config = dict(
    model='encoder-decoder image transcriber',
    dataset='short English words printed on busy colour backdrops',
    train_examples=22605,
    image_size=64,
    crop_scale_min=1,
    horizontal_flip=False,
    color_jitter=0.2,
    tokenizer='char',
    vocab_size=30,
    encoder_arch='resnet',
    encoder_norm='batchnorm',
    encoder_activation='relu',
    encoder_depths=[2, 4, 2],
    encoder_kernel_size=3,
    encoder_stem='deep',
    encoder_avg_pool_shortcut=False,
    encoder_widths=[48, 96, 192],
    fusion='prefix',
    decoder_width=192,
    decoder_layers=8,
    decoder_norm='rmsnorm',
    decoder_norm_position='sandwich',
    decoder_activation='reglu',
    decoder_mlp_ratio=2,
    decoder_head_dim=32,
    decoder_fused_qkv=False,
    decoder_bias='none',
    decoder_qk_norm=False,
    decoder_parallel_block=False,
    decoder_inner_norm=False,
    decoder_drop_path=0.05,
    decoder_positions='learned',
    decoder_prefix_bidirectional=False,
    decoder_connector='mlp',
    decoder_tie_embeddings=False,
    init='small_normal',
    residual_init='none',
    optimizer='soap',
    beta2=0.95,
    learning_rate=0.0024,
    beta1=0.95,
    shampoo_beta=0.95,
    eps=1e-08,
    precondition_frequency=25,
    max_precond_dim=1024,
    one_sided=True,
    adamw_lr_other_params=0.00087,
    max_steps=19600,
    batch_size=64,
    epochs=55.5,
    lr_schedule='step',
    warmup_steps=1960,
    weight_decay=0.2,
    adamw_weight_decay_other_params=0.05,
)
Rows from block 4 of the image encoder, named by matrix and row number. Rows with one number belong to one channel. Each number is 500 + 25 x the weight over its row's rms, rounded and kept within 0 to 999. All counts start at 0. Numbers have three digits each. After the name is the row's rms in percent of the matrix's.
# convs0: first 3x3 conv (encoder.blocks.4.convs.0.weight, 96x96x3x3), inputs 27-35, a 3x3 kernel for each
# convs1: second 3x3 conv (encoder.blocks.4.convs.1.weight, 96x96x3x3, transposed), outputs 27-35, a 3x3 kernel for each
convs0.6 102:482474503531504468479477469478484561501530563505521502499510476490482501508561537541539476515520483507501474499500477493494474490482500502482526490507554506465544439467496480498469515502499539504460525521486503533515494516471475501472481527502
convs1.6 096:487505542482546498509493516489533488496492484466508493505502513508494492481499480500484486493501486467488514504527517538537529556508486508487491500479494455473497482501474490498475508507498489479518456484492454481491471474480485506503474508501
convs0.7 100:464517457474541460513497462445491455493502449509471466513505497513486526506463551535484516521467505514495499505518531512495530535482523447510507501486521525495524508472534510474492504476467511491504504475495452526468497532489475512463487515478
convs1.7 099:626528537571547519526537501453549454461555458443517488528546530538566495503560465501489503483482478483456484500530527480552512476514494514513498482498520473470525478471515467484512512501480512563485509555498469503483529507520485507473478525488
convs0.8 102:486480481504491485514507477502513503486528500504531502488521507463558480531567492495514473538510522581493532520504471517471498498473494481481503465495498468520491494500533511489543504513529499540438507505454531481521518485484510478448511477458
convs1.8 099:488471493497490497503501470512509511508528528481511497517460494521492498519496459477483474499494505490521523519477475480496489460521532480491553484476517477471502462519458471497493460507509456456457463457506483482501510510473489471474475473481
convs0.9 104:488446490507476499494493518446477489443493493433476494492593503513563496486498477537477510485449503445442497484456485500497521527529515518524530484500524473477507449494539472510552491489481560552497547483487496487467478531476504527497508511477
convs1.9 098:487466472468514479504502494499491473501494493500474484509480472537509464548531464501460489492466538504495573517515461523511483495530498520471468516494503473472518512494556477501537471455504505473444522487449552490482514499459494502487508522507
convs0.10 099:474483454485499499503490508487515499476543507486520507479494496489493474526509466527518520479525512489449491488452476471478520505487493508529504474458469488505490481485502508515507503538511544490482490500477475484470500485457487481502466458523
convs1.10 100:507486527485483492470488498531501517503519502534541505487459495499448524488452499492530505513558525465502551531499489560488508557483497471524507481510476521515495473519486469505465506536500511511503481503479478501453506523509466505511468492506
convs0.11 103:489490532471493505474490471498495478503474474496476467492549532543547500529525501509489501525500515558509509545514506528487491466457512488525547500546522479516472471487509469533564475542566521531486538500474511476476463472501487492512506497476
convs1.11 100:474497493483511491483516457501478489495456490464459489531510477523544471561526463497506495518506522516498524478484550461505533458536532514499488480517508487501505471521523464517523466489503486507502524519545519550495556537522544542516514502503
convs0.12 097:494498517506477512497491486456507492490511474503503479516518477540536494511515508513538556497532542480487504471485465483469509499509500532597480502557465479485469507477528520513536536530519482521502499494521494497542468486521489494479523492469
convs1.12 100:506507497466510521493529503539517519503485511455503512507534497531554508514544512501458518467486528457508504498495482522527538522503515473470514472500467488502479507496529489464510473488496479490489488482481512482497483493480493499537471463520
convs0.13 099:507508503523472465477496477503522533493506474489482493502522520496479489471491471460473504459481494523471497490495497466456480507495496549484501490448487507451487510484527539510516586543487492522463462485457489479452546487534540486494486539495
convs1.13 099:493445472487481483488479497465490478479510519452484527505495526474489522467489480485493520495488551490486511501507508476501499513474474504503483488488498445446476486469488470473489435485471499516503507515509516528508479490503452468487520484514
convs0.14 105:495508470490478448475481462489479479468480478494504491496496499492494512509512504491507494523493500529511519469504527481479529482488522511488483512479526521460477474460491525520515534509518498470472509504444496499490474471484504496498491491478
convs1.14 099:487440482494465474489483456458472502456474485480494495483491504487506494477505478463435478487460535490476530517475493497475488488483508522507475485543503486527511508510516484494518462486489478491499464483501492482489549504483501501479489493501
convs0.15 103:480528525479502504515482497494501531511494487532485467484488498460445496460473475494475483497527483558552505465489482500492494511488518488472478491460474470489481451472468455480487509512498502482470494474456494529480496503522501486509471480505
convs1.15 099:485473497464521494518551495488493475473496457491493526544484481564462487564483480453476525513569523525552490473497474451454474486472485552538489509511502461500544507542529494493501501478487487504499501499505583523562536518512480537471480496473
convs0.16 098:500485478512506479485503501477498486481507508478462497445455468444519516447503501479479497488513524488521471575569537500490477480480442516487445540501482530453472499506482512506493497486515456472494466494521459497521526483425511478460485520526
convs1.16 097:499482479514515522505522534486526539491502499473476480489504535485513541492504483463486487490541500482483484455459475512487518502525567458496539486519529525542504514507517494484489540535476473504520553515529501491532514480447482517492460503523
convs0.17 095:493493483533496504490451487516511463522490497490480481465519491481549520518513495472482471461495492522518510487441473480511477511478472491482515474508503456502462495506526484502542498453478503518507468536507468512505517499476512500515483538481
convs1.17 101:498507489482482495535498536470483493487492479482497450524520478528492504527507503463481498464496562486496522460476501449478509474495499528512510483513543515503511478508548467461509446476491478488522493473509486480527498498465505489457473507462
convs0.18 097:537548494519487504481481487520542487509433482496476518464471512474506533532514582465498505503496489499482532473449483497512512497510507497485522537489553544551525501513532488527560469551516481456489523512482516511475491489467504478447540522471
convs1.18 101:493494494552471522527528552515539547508509491479483510508504504502496515512505535486517507498506503534493480487490490487481472496525536472452510498495518565530521506526523502504486540512478491495506489481514475474467520482493471476517478484486
convs0.19 098:495492464526489470463506510456484469478492495507484506468492503474476492486466452487498494516548511540552523501522487592572536584571529463491498482483501507504532527513494499477518483480516488503495497515484474467464483481490458469495507474491
convs1.19 100:473505528483534517493505474521532483502496489488492504529496490504473494477484507513553522536537495540498498527548546527525513537515504455479526463502518513521502489508477512528492516528512493494513487496553440487480463492509490482481489475485
convs0.20 097:452474516468455480466467483466467489455453485439462510533492453525505488538500477488510516545515504494485520496511465504471508506490565505474470518543504506533507535519491520511493470484498520485511524455488502489443515525531537524534526490532
convs1.20 101:515490505519526497504500466468496472482464471517493505515511488501491475488551508470479477489480478459457479527521514492525483510524494496499483497497506460459480509512506478492467445468463505510517507537503519532456517510489496513482495481484
convs0.21 094:480577505465565491456497472449515499476468489477468470550509506567508484536435489492486465468484481491520440411468504491462492505489481552505510521493540518476476446486477519543451507481457543467501492495497461492488484499509491506516506474494
convs1.21 096:496464560562470553490494492507483471516485473540466487506528495492577511493590504492510486496500499498494479497498478488463497479457488534526504470486558521469553480546543474460505461483481514510480519537472535539471452539472483498478515498476
convs0.22 102:454501503448450494485484502457520453487502462509476490510486445510480518479464516477477508452468527479532552475469500498502557496536507513517490519552501504466506485486499475508500482543469462462515446463512469457502496512532513473516516485493
convs1.22 100:509471468506462522488491528521488541512469490476470539510506505508518523503500491481487489490499527492476493541484508508512531536501528532510500480539523487507514461478518473484519478498492472529515507497509525491470502506472540464497503465496
convs0.23 100:531491516469463475461551533567492474502483481482521542478480500493490483478481505472468500461425522480522545487469516506492514570600534489542516505527507490489536484482516493496513495472507500487511482481498455489485526489470503482485458489522
convs1.23 099:486477485475494498479482484494482492543497492507517538484494499504501497470484512496535568496537552483509539560497457565538491586579505507469475551501488528520496507539470490550527507509506499491499464504495469468480513485499513486499523508501
convs0.24 101:483533488500515493506471486463466515505479472540502480510520487467495492493462501483473458486494473546525500505511460533541477507520478493464534506434507498494479482516501520474488480475491504503475468494495496490529522485531531442464489433467
convs1.24 097:496477499514511526477547461477490477479468493515487515499500486461506486472497483480540476494492502467494503507473496512474474510503505490481493506497522492480499496478508502468486472500464508491470500491461517520458475467500418434481472451478
convs0.25 100:495491493485518487486566486493490471473484508490510478472472469478464489527502510479480484462476512456515549524467472502470514486483532509508487499493465546507521467489465473482491495505521488469494487452467479477478541530474520483478495479474
convs1.25 106:501474510489520500529516490502507488475518493500517474496547535505525515510512494502466483479447486440477450526492464519479488515470490538495515481490506486476498495498491514513512504534518526474524490488509497510523501528494491475486470504479
convs0.26 095:505552497474488490467505473475497501475513500479510489437508490476491473485490490477495474481510492514526521515506519467496520507519499473467522503467482474481492503503546495490521539521557479468490493485513519497512471517481456535550505543545
convs1.26 097:472468476468461531505500515503510544505493517472499504485496477475525468484562481468488492495506517519492510479480492465487496478508492495469453475506483502489476487531575457496537478496518530494487517508475519558515443489433460533506513521533
convs0.27 094:451525504455540509480535532436460573451499516471527489488511517461500499462539514514480532549513505519530500547534474540480493513502486541473491509495513500465558529493496511490500502500497522525494506497499494516510492497529472495535452507546
convs1.27 097:528464557486489554478493496520516467529524464537567456500510501504513490482506488527503502521517488482504496502493484537487491534503527495495524506474527464499505474503454477500478487507497544464491502515487515511457486466478487461479518491466
convs0.28 094:505475451492494476500540562514490504481526467470533517469478468480507510511488505482483522538464489522443462481480509493476482470535515483538461474511492464469517530475488526474486477476526476475489481451475512492487542536472476538450509523488
convs1.28 097:487521544480488474515476510482530525509517489470503492489513519484507505457507531514502462476508470469506522508488514481505495512511536469463502495508518486502511460473480506522496497486487559578478501531486488523518497483491502470435503496485
convs0.29 105:551514507488493499520468494505579462540544491506544471470477469483474489521467518536504522544481522511504478536470471500492468492467516467496500486510500505481474498470494488490497487455515484476537517469550507463533488503492467475484456471468
convs1.29 097:512504518498505511516510509489481529507488505519518523512522481489523479461510447489479489471477509468461494467477496480492517487526513499502542506529531508505513520495481510493468494508469463483472467455443499467485515509517514453495492432491
convs0.30 099:481498487495503476528488500479501501462499502470507504459471471459480482480488475555511508510479528481499524517508484532489476536518496500530520497519528534442482530518526503554557499553509546500497548484501499485488479492518454476539434430514
convs1.30 095:487515581485502483481465456510530492517512485521487466504522506513508482508495499458477507453497494468490483496521509528534548518524497507515469487509480469513507486508483479502488504524505485524457513552473520528449497458487485453466512479461
convs0.31 097:480512476497529470530502506461492487471506500497536521493527523513526501494492525531514466535531472522494506546502455500465497482526518484518484487497475472466526492441471476467524508472502509482466525515476519515528522536504503556517476521534
convs1.31 104:497478496486477514465481496477519474468540488489540480512512507491495488479494496456519511500510464482498481513465427502469444482491488462502526426461486440463473472504465492533524487512540529508465518490468507500495500472493510464478505468459
convs0.32 102:485543530505555532483503448510500495513526485474511484497513494544516479519514468483532475465542546467517522516526511488517511454489505511484512522524519489548560485475442482484500477492499503524466511518516485474510513478477484503493502544542
convs1.32 104:481523482531518499538548494480464491491500507486539524494473461486570475486555488488484477524496524481460521524528492543529465568535460519503449486463460435449492497511526484457492512488486504471492505492489521569484502549480491545517472508513
convs0.33 107:462528502496539474482530495474501508469487484487491462534486479503508468502487468532483497499485483490484475514509490473493508500497520498536520499501543471510551512485505526492480488501478537495465528498489493503477511509467491513481469524482
convs1.33 097:529516566521497525522501485459505498469491510481492497495474522509476502535501499497516477506503444518489461473506497481489519504484486499474485501493493475470505512474461502465478510485464477523481499551477494528477513477513521506495491514461
convs0.34 095:491490502457487500481492497471471527478459476506507449483493488448497497515511481474508468507472463501477481491475496467466482504487520500482522476504495470500543475476521448484546505541566496508533504480478511516487540557470527487478509510463
convs1.34 097:477473490468466502491486492491473538482510506488511479564497516548482497523481512523526504551537508515504499479462501480453531519492494500523506476507476493498441441491491413506516427522541484502537480515521484471529508509498470532493474550489
convs0.35 104:447482494501512514462486494470544540468552510465527484549519514475516493458526502519492466497521487484496463529550493506473505482489490571486486515464501466473521466472506493494485500465491534487466509474506494488482499485502511491510488474538
convs1.35 097:539483493524515476476446471534499472489496462444500458482524491492484486485472486497520486494505490471519467481479478492500481500505497512506483507481490512497493493488484467489492461513514505501491490515498467499467470455474528502530492494492
convs0.36 104:540498546500506469485513507488480493482510483503499486499563482499542455524490506505503508509494522494490511482480507459488493456455452440565553490511552518474510494489486484472502508487522517508524548477526550499506494493483466534528486510517
convs1.36 103:485517516470530499518524496510476485480452477470484501493473454536503489542507483505478473468513506457508496506532550525544540530526515486485481493473467489470481473521512455545537465489538511485505489502485480502492541477459549502465519557489
convs0.37 098:497501498462469469500483504533489507539488480492503504480502550461488515484504512444479478467468487467472474469474465506507484502536498501493503524452476547486497491493493495474449478513486489518549473448471465443471489561511500521475527466494
convs1.37 100:515471481523464514505512516469497520456482494463449457501498484465469459488486455479477465472466459466476473511521520512501505467481496460449502497481508487497508529536524514534540495503513493464482485490482487507464503463452486451461519484481
convs0.38 094:489548516512544520502488501528514433486512508496498490515493495512457506538471507471485520497465490565523518468486541518519534505491505515464507560448463570506477475464505502504472496517480480482500461480533533500545488531462457508489496451490
convs1.38 100:509468501527479511512543504490512494463500482472505505461501525511529522510549453508502559501523552457493509490480507495494499466515504497498516545501532520504496484540516454545509484509513476496501500521530513482496507496483499474509510480487
convs0.39 102:439508474474520503463507494489485508488493523508480523490503510510506479535537468516534489522499508514507507461523524449470496470461467493542532488492464518549473494496503462489506464496521534532502525496493559544513477487521505503502526483471
convs1.39 095:479543513506532473505497482533486472498495495498501471485492487509515519526491508499512511494469476470477482471485498484491468497468493489486472437454479499488478471482492477474461483501466483490500553514484538509472537548501486505481499502501
convs0.40 099:476463477477492490503521507469470483485481498513526519458542501454475490483481484463509496538506477524509497495501501504475483520515507564546479514520480511492509523486495500504464486528478478501536476492485480517468478552545464518536482459481
convs1.40 101:482516493484499490501503511564535499590507472502478471509521477498479461545542478497486477473466471462472497472484510505533492499492463489462493485468469484475457480524561478548579460502556526460485541509498511482489502471409559507442550530508
convs0.41 105:513497452499508493513502484510513529487489517478470518535521472546496492523526484440531469489490464459461465499503509504488482532502467516499445546522477512529508522537504509532490508501455515501471502545471494523478507490500486482487532496491
convs1.41 102:464543515502484517502447497535497491513510502500488502502494493509492498498504500490507469494480480482470483509506531494491507501483506455465501465467498482451514485480474533494470545504477518484520497504483466464470503544488507528517524506488
convs0.42 101:524480524507482529483480533541479488551464517540502510505460531486466495494433525471523493484508493496512513512514497484526484486552507511551525504526489540542481488508482513483512474470498478539528480522492481461497516510496550508502551473476
convs1.42 094:466552497477491512459497564506510520489492533482489495483498511489492495478511528472481491462469470477505480492469526530474535511473520473531452479514459521473485524515480491486490504483492494483534507470517492436543512494532495481522486482532
convs0.43 100:501493479490500462467505470512497468526512489530490459494472504498468488479481559471482532486493531480494515531497480525479479521469470500498497494498481524471486498549512502547493522538447473477513465477573480547556503486475480483481446486477
convs1.43 099:502478536487475483490489442473470539484474532488466508487485551496501541500501520465454480472478470486509505478510501490501521464490518488481507482476518460524529478513501454527510463553524443483503476515504495492479508467478518465482524477496
convs0.44 098:486522517494522462493467502504479457522518489507526525503495494497525513486496496494536470520520521488512519554483475524498477478509485477498487475516551473449511466529550471550564485518491503509473501533536496495526513480504506479465491557556
convs1.44 098:477514450496478489461489527527475496499489502510506519526475462514478469552507468450476500483528574500562497514526526471507481495508484468440468518518472465492510490555516473532542496527492504479478470468482485505489536543478528539524462504518
convs0.45 099:489479536520487504488474502517474476513498469529515464530515496506514491551517520482467514524465501527447485519506527499484529500516555502505480490502481473517469525511503519514514530537490441478515492487498525490499527519481510507499490497481
convs1.45 095:522489475508486489490474499480558540462500520486488469486554513473531516480520516504484480522525554509516576478481486547485515494503510511468487492491498500485492486471531489507509481514490491503474483494490460497512508495503518483478498495462
convs0.46 103:473498498466498490461500510452483523453474530445515531527514522545502509534504487514490494497488464508504492512495482530530489512511510489503526486493532483507494525492467518499502485519520554489453526459446522493469478480496473481502480493507
convs1.46 095:490494519473485483495492457556527477545523483538525480490508501501506476480494469495477492458466470480496530505487493550518485583533477485502433491488452484495462482503505496507501514534488544518489538506469518502451491489463477487472467482479
convs0.47 098:452467496482488529500482526455473445457499473491482528454505441474509472456526446465501523485537493495480503525498559500462511520496496472487498516507500523498494509505527498479491501491509501474525476517488482512481521517475490488473487487472
convs1.47 093:518533507523471485512452503493501495478522469454508475490488487495476543500486543490485471479465472442470457491523504517504527505503486473497478470508499485510531415484445472453440485469510496493503523492489501473535505478518501490508462508526
convs0.48 099:507499505482508496488522527490507482476506503503510511514489481484478506483493494477444485487485502511490514486457506535492486531503492532539503523518539519509505523552562503519521518512484481466501482487493492518529485473468490470504485495525
convs1.48 097:522499530525478510494465506473465522470461500453463488474526505478559505500579491478481467476484459497478473465440459462461473464478500477459491484484523491517523442472501467504502462518493445514482470517492468481489491494499509488486515467481
convs0.49 103:470513492464448492450507466468458462435459466483505523567525451516491497522502500446472499474496484476537528480498501505502496484476498453563546460503518477469481497544525497579496483514459505489494460468479501475515514497467476446480453431497
convs1.49 100:512467496508485549556493502492505553470507530512506533479521478495518482514491457478486497495509513495499520483477489466492514467485514481510479479523497500513493496518475506544500488552506472503467466529495502526503494502487490459483510472483
convs0.50 101:469575560497514473474470474444541508493524468467484485533464468523524494541534494453471506474526535472504542495492515499494505482474480488491452543536538515525486478499493489481510500497514487425471515505518509516542487461491475477498463504517
convs1.50 097:482461506498499530500526554492489476494443459486464513508507506506566510541586518486481506498500537513474511489504508478505495516521517491513484542515530504498516472505520495475515476469497481509485502495489456503504509533505526550488498480486
convs0.51 101:480494478483499454512499519557516510543503495511514517494479495472452528505476517480507475515530483542494486466525456497530488519525536540500482494510486483534501488510485502485499506480509479484532473545521490523473513476521525475526520518505
convs1.51 101:472459490491477507487498475480502516475481527474476498476504477482476487512458534471453439474447468492492483496485472490467486506485504452495513483490476515509472529542520511546492475544511493460476464497483479480516486438460475469469505489495
convs0.52 103:469498500490504532481486526470494495452494526456464533512488504516503477532483476498518466529515499527518497488493508477496502472504508558521505504520485453468449500512502497499518503514470511514480510498492520481470472493500510497510471484498
convs1.52 099:475560516487520489461479463560520494520524497479506494501525466483531479477529509503488479493477515488511516471468505453452465476455479503488482459464472509483492486504488483516501508509504504478469550514479520498457504519510506518498513490494
convs0.53 096:521495492513504479527483510513493480509505513455461528494463480508501494496522479505509532471527494553500481514498458496516465436456465506482490552484510505517501481461460539504500517468500460455477490445491510482502522527508477505497504512529
convs1.53 099:481511524454443518497496497546516488485507493459516484502494520508507530512494561488498543495500539478560501505509496500469495482453566489517511493510501482518496457476492489514499480494522533500503477464479492501543483512468504472503517471472
convs0.54 103:495522498500480486481522513494487504468502544469479555520501487534514495515522491492456497512506457452491541494507513486509520496510504509517473504527489511504537491514487472473468470502480499459463526518512502555506517510504494487518508469504
convs1.54 105:536527481496489489477479504521478482497472479475489492482494454510524476570550479469488514482504564477501466501519513488437473483457486512485497475511494523500487496492470502498487526512493527493472490491465543499453526490531516515525458485526
convs0.55 098:436486452485516522500499520515507487503513525549474473474502513496482503548512496473525497490492538487475499508497502493530518488520499502493581474457507536557462504475513501503517454502506449521551461480502487471484487518501518478565524474552
convs1.55 099:509491485503491476479507542488483539489446520496480491456478479523462462515478500499477493500482503483525509517473538538551533521526506497480476502514502521529468467513494456494462476488477512495517534509471479446480508481467505494480490466509
convs0.56 102:475475475490526491494520520462539533474567508484513492510485464474517489514495498519479516480510509487504513469494541511501535493499546498466471521458500538520501473489453494490473506509485475451463469477503500494487501461517488480512447477512
convs1.56 101:529475512518497505487492491483502467483490486522523456480492535472487509482500475480471465502474471458485486511508501538492478525484474511456552502483550459472504522545489509516476511516502507465495470492492472488484540478518527468481512479472
convs0.57 104:528486485482509505491504547514498490478492482476500525485505493494484475508461472488453503566514494518528516586581545549504492473466490488498522544503484506557474508506464490500490506496489491462510504480491546516491493477471504496465489489469
convs1.57 102:504541519498507508485476473484509478463504497462507536467467482482491513490511523464473512475486543496471522459442483501477489503503492472487436474476454548542472513489502509533489503546499470485476491474503451523512501515564505498552507483483
convs0.58 101:492503529489503509494494483477517498498490482518473487510485458524513519459486499501481502515466505461484473494475463477493477495486479483467497515512504507524469473467509484464543505466510507508464501512477479493486481476473491488457499464467
convs1.58 099:494472486497504491504527542478509457466479488497527480480482476496482501491500516463498507462529552454520522501474491481481486500500500481485448505501465524520517441477531475492517477479486512514489470487488476473483510511514491513515489491517
convs0.59 098:526501490497466455494564514505497469500504511492544490472506499497458489491484479512488483542451488485518500451507485455507499524485507521477512521492494503455486501499516507547507535531485494485490519496481506486485501495496516497521496474517
convs1.59 100:528551537494504449485443496537576515538559484510534490504537517488517499499537505502498479475486457484483475533483508521514465512503491495481520537468493494494532521481475482507495531576479538507468546534477516475476460497506504499504514471464
convs0.60 100:489461475515503486508462531503475482503479484499501516524512494510496455506500496536465471511453502496463576470474496477462470506499501527497497504489491475526498476499511477522538491534546518489461495465470514492505529501480501462478508475492
convs1.60 108:465447462480509493512489516465493504462495505492505511518518480554531474510519470477508567476518528496512469511469478473474477514496497505507516546499509528502505464514499500532524506540529499492529487491487474499488543520503490488507477516485
convs0.61 101:472498524489464522459488550444503490490503495491483525481472506465475509469516521489465491505510481479517486478485499501506541464507503489485524487484564470484529475498506476525484466492485475453504458490492486496479488467514499494506476490499
convs1.61 098:539526476533502491511506495505535471481533488491531518532509489509508493531504469482474466474491500467503504508510526519499514482501473489474457499504499477490514476530495506537521522521507484516468536514508519524541503497526483468492480494490
convs0.62 098:481517505470502498481526505480484505475508518445466550502506464510479498476476518513497521491414510487493499513490486502507509497495470477487509516488513521458519467481525451484484463459469508479447515486472512500490511507489519500476506450488
convs1.62 097:462499491476527499512498505527482479537464469549491490464514472510518488496509517477467492471480507471498506470512489488515473506532455549520524479517517444484525471483518465506507504470492525496468516502478524485497488492474512492491509493490
convs0.63 103:483511504481487478494520470513506526478510517491527511464512534457504498460452469461479527465488483493491464489460485473466509493468493495515501503491530484468474491523490481513508491511495467511519467488525456485485471547513477556564492487581
convs1.63 103:501485486502499475524512480536531537512499537503466517470473457492483472513518450498479469490475481491491486499497517472487486458489493437454515503453470481475465513583563495577548463519534500506496490505490492531477512476438572528462557555506
convs0.64 094:531540504497484478494487478502500506493500476475495494499482479481493470496509497464447456518462477527493500488514463516522500478487445490535491510537488492490466501494500517492519501525501478499475477469509522469531556482510552533481532535518
convs1.64 096:467497514464504518487498508493560496507486471507511471493505492488516472451467490428505446484501487462488492486490541475487497443452491476489493482521461483515457465499520468507552495498471547563516513511525477493515489496464465489464462516503
convs0.65 099:476494493479474509493527536459478503445456513479494480559522510494504486453487508522514537478545520489522498485501508514538506523494474542550485526508472438484511509530485514519501505505521531537512465516531493522521504487469524528501505502474
convs1.65 098:493482504469493493478537482524476507538520458540496472504491462482535527491519544473490475474490460506525461493501467503511499506493521467486438476502487463495550430445517441484558470499501486514502506480521490481512533528493506539516503544532
convs0.66 096:536502470517499507513486494502480459496480509514485547538512483454482466476512479465454474487461481501495496493452514558506485511509504491505566481452502503447480455477515479501514489492490524482442481508496490502502533521519523514503477489493
convs1.66 097:489478515462516560496494520488489485495478464489478444488450464501456446510492475508487470510493476492482480464476479491518476496510508475476492504489478529491483498478523459502533494487541497480473493519484511494475494436446450446464530496503
convs0.67 100:517489477509493500488514544520482474531492490498502522490486491496485482538478495507476473561507495564480509511530494488528493500514499511500502507517527496540524544556444557491486486477534472474451512525498543573506502500496477498498472503510
convs1.67 098:476534459449486502490490500522473492511466484480486476506493464520542509477522523501491444505436442512463449553576517558531489528478468480475473463481480493495508485466471488463484477471492525543474555547470512519471488532520494481509458455507
convs0.68 103:457470519469474502483543499512457488524514508495521516494505475486510487494489512538528522477512508468477499464515467501536492530550550524518531484551536476490506480482511466470502475479504529543523485504499462486493459489482482516478462531486
convs1.68 102:527542484492503490518476474502466485539478498519481504499476464512519451479500472517500510470475504492433519565537520567612569561565509555463476523529505485516493505483497499507492481475498490480486480486468519482430511546504483505515537531531
convs0.69 103:538476486497504555474452498489469534448477503472497464498526463507499488560560475503503481488449476479474474524508498506508471507500495491476479512486473474535559453473482466492464488482491491500475512477469504471489484506486473462500467475534
convs1.69 101:437558543495563515510519478521479490538515525544498520494525493503545499530548515497493478478458477469484476515496478509491479541505481537499488490477509463470512492501534485481519521529505484457518481466485547529484490503500463484494483481491
convs0.70 101:526519458498523492492497514504544512499477461501494495500500504507492492518509467470473492501458489531524483461475500515524536501509519461524523471510486486542499478529500478527521516512497488485487481458476523507504465479500515516514505492498
convs1.70 106:465467493496468497525508453478471497460488506489490521514502495543515500542503481504537554492513511479513487517480466517507498525544516483501472504504504524511495486513505503493507511507485494498512520491490471473476469510509454499493473476489
convs0.71 098:497466472491483452500493476513485545511447508512484479508518478502471492499463534518576540495505512488490478521499501506496475492475487479520494506478428514486476466473485500499474512493486526558465450497473468493496470495471504501482512479467
convs1.71 097:482507533482511498477480519530495517515485507487472507514520520489523484479513465488493492476478487462471484521502512550514543511498494490485524474496524490506528510469480517491476535493453501485522520499479483488494435469487472475525495527526
convs0.72 099:474488479510495491495506474528487501493484528475505483498494539536479517528514493457462476479490493504505493489525505514524487491506505516484559516496551504551497481517478498521497501527521474474471461464501493466486477518510523472544570483525
convs1.72 102:484497485512519487517503496515516488481489480442486479496462504521456480520473467495527516506510487482477485476487500500514486536505467502507508466470512510473501473550542489550533463540538486495524489503508488475491433437412487461472502502487
convs0.73 101:488488497531510498501541545521479492514509520487571529494514494520515482530487509460477482508483501563533483474478492469529501497515489488474501561480499544512502497495500532530485528505502472513488481487496510482474533519487505557505480527509
convs1.73 101:472468512470444472471478496452510526469514472461510520500495514496527517471500534461473511467484506479523574490471471462484520486525541458462496524490464500534502486501506477475499444469513509526512488514512474492511496495490501482461515500471
convs0.74 100:509474459482514489509547504558495534514512518511523536431480570496505527524489483467475463525498475509504546517517462514491502479521496479477475506484490489500496517548520503539516486545517481486489485469476501467511558447477545494496514481509
convs1.74 101:477478501500461502507526545492550513494520488478480485472483480460479476485479501494480473492486486495484495463486501470481507482487517485478495477497494506523479538539496566508494537537524514505515518476490472484493481484473456422471457465513
convs0.75 101:485478495489480458504522484507485448469505498463517524485491496504490513465462487534508507548504478517489517544543512500508503520489487458486514475468503516461492521479510461495524467524506541526551528526484496494479483545483486507484480477480
convs1.75 101:515523505478506462490463484541501486561491495535471476544535501567550489539520448477485463473495462463521503573518509549556503556562486527484492485486485470506505482478484473487504487490494513495434512511443496476468472467478500480488504474498
convs0.76 109:482482487517526476484518508488496470499547521512527550484475506518498519487503510469530518445496512475561530455473492495512511499489503486521490504500499546524490444470489453483500451481471490529525470486489478504538461498506475475489506498500
convs1.76 107:522470461503467491519493488489482469487522499462516501508489490483494509482487496510472494517515519558505470487476472491507515489520542461476479525508481511554514524526499489511521502541526484487502473492513485487483551533504544508460514508481
convs0.77 101:512499492489481524517505546476517477475477489502496504479481491494484486475477461514522474489490523489476495512489460506508487514561517500496492461494485480481465479500493511544546532553510514516493489514495491480488542530520549554538494510506
convs1.77 104:474524501487482492467457485458504495491488506491455491522528497502522509466507520481474456511494502483499522504501500482447488494479495472469484469503515453471492476497513470497566497493536502539490537524478514527509481499486482512492477518510
convs0.78 107:518466550540460481458472483536464495542478493546481505484506488461561507472544498493452481505482515513492540512448445484449454483494492476481504502484549494496522477470487486494486469489492482516492497557483512510490480461471491469494498494537
convs1.78 097:460490473491502508503518522481479497524476497534514487493485504538475514550490538486488495459542498454521469501520523479500505489476494504510521490499508461484488486541484464506528470475499473487504482503508505503512527502489489503485479486464
convs0.79 093:467493520471465484475477513504494530481507506474508502495520534499548561528556518495497488484465488511474479466522498489485476528476549446488477486485478504490503479491449496495518467507540484505450481499524517495470521507473516502508504499533
convs1.79 102:441432468519493493481529518478488516472481525462497478560533512529512515489495487499547510500529498503477487510494483502516473509507506461481496460457526516526488484531497514537488504540511503481523506464500482512472493476464446471459519492518
convs0.80 096:549497476521551496515510522494533524468539524474522492486456499459498475477473479478478470460488471466490470537488494534499472477558492490512475476479475464559488509567486499532491504551530438475525438462475466480477474497492456488496462515500
convs1.80 107:454488516518526509502512491596526460591575497595598512515500494485505497483508505512541511483507513474490504472486479490489464494533505492531492486475495469477522528550545513507500525550505484481505504499497503556507495519469486503493504474460
convs0.81 094:507475522455458459481499468499487448510493470481526495508567508464501479492523501477497514493481518471490488523502484511494495492442508479475515465468470477498534472513527479503488482476494502530506491489529497479505507476489489467482440457456
convs1.81 097:522513505494525510509533499509512527482479496499492469486459487507468473491476458487471468495493473504507443498501485524499464524510481495483469537491467500465505522533560486511545488507513504493444525487449546547461545498447485522484465513487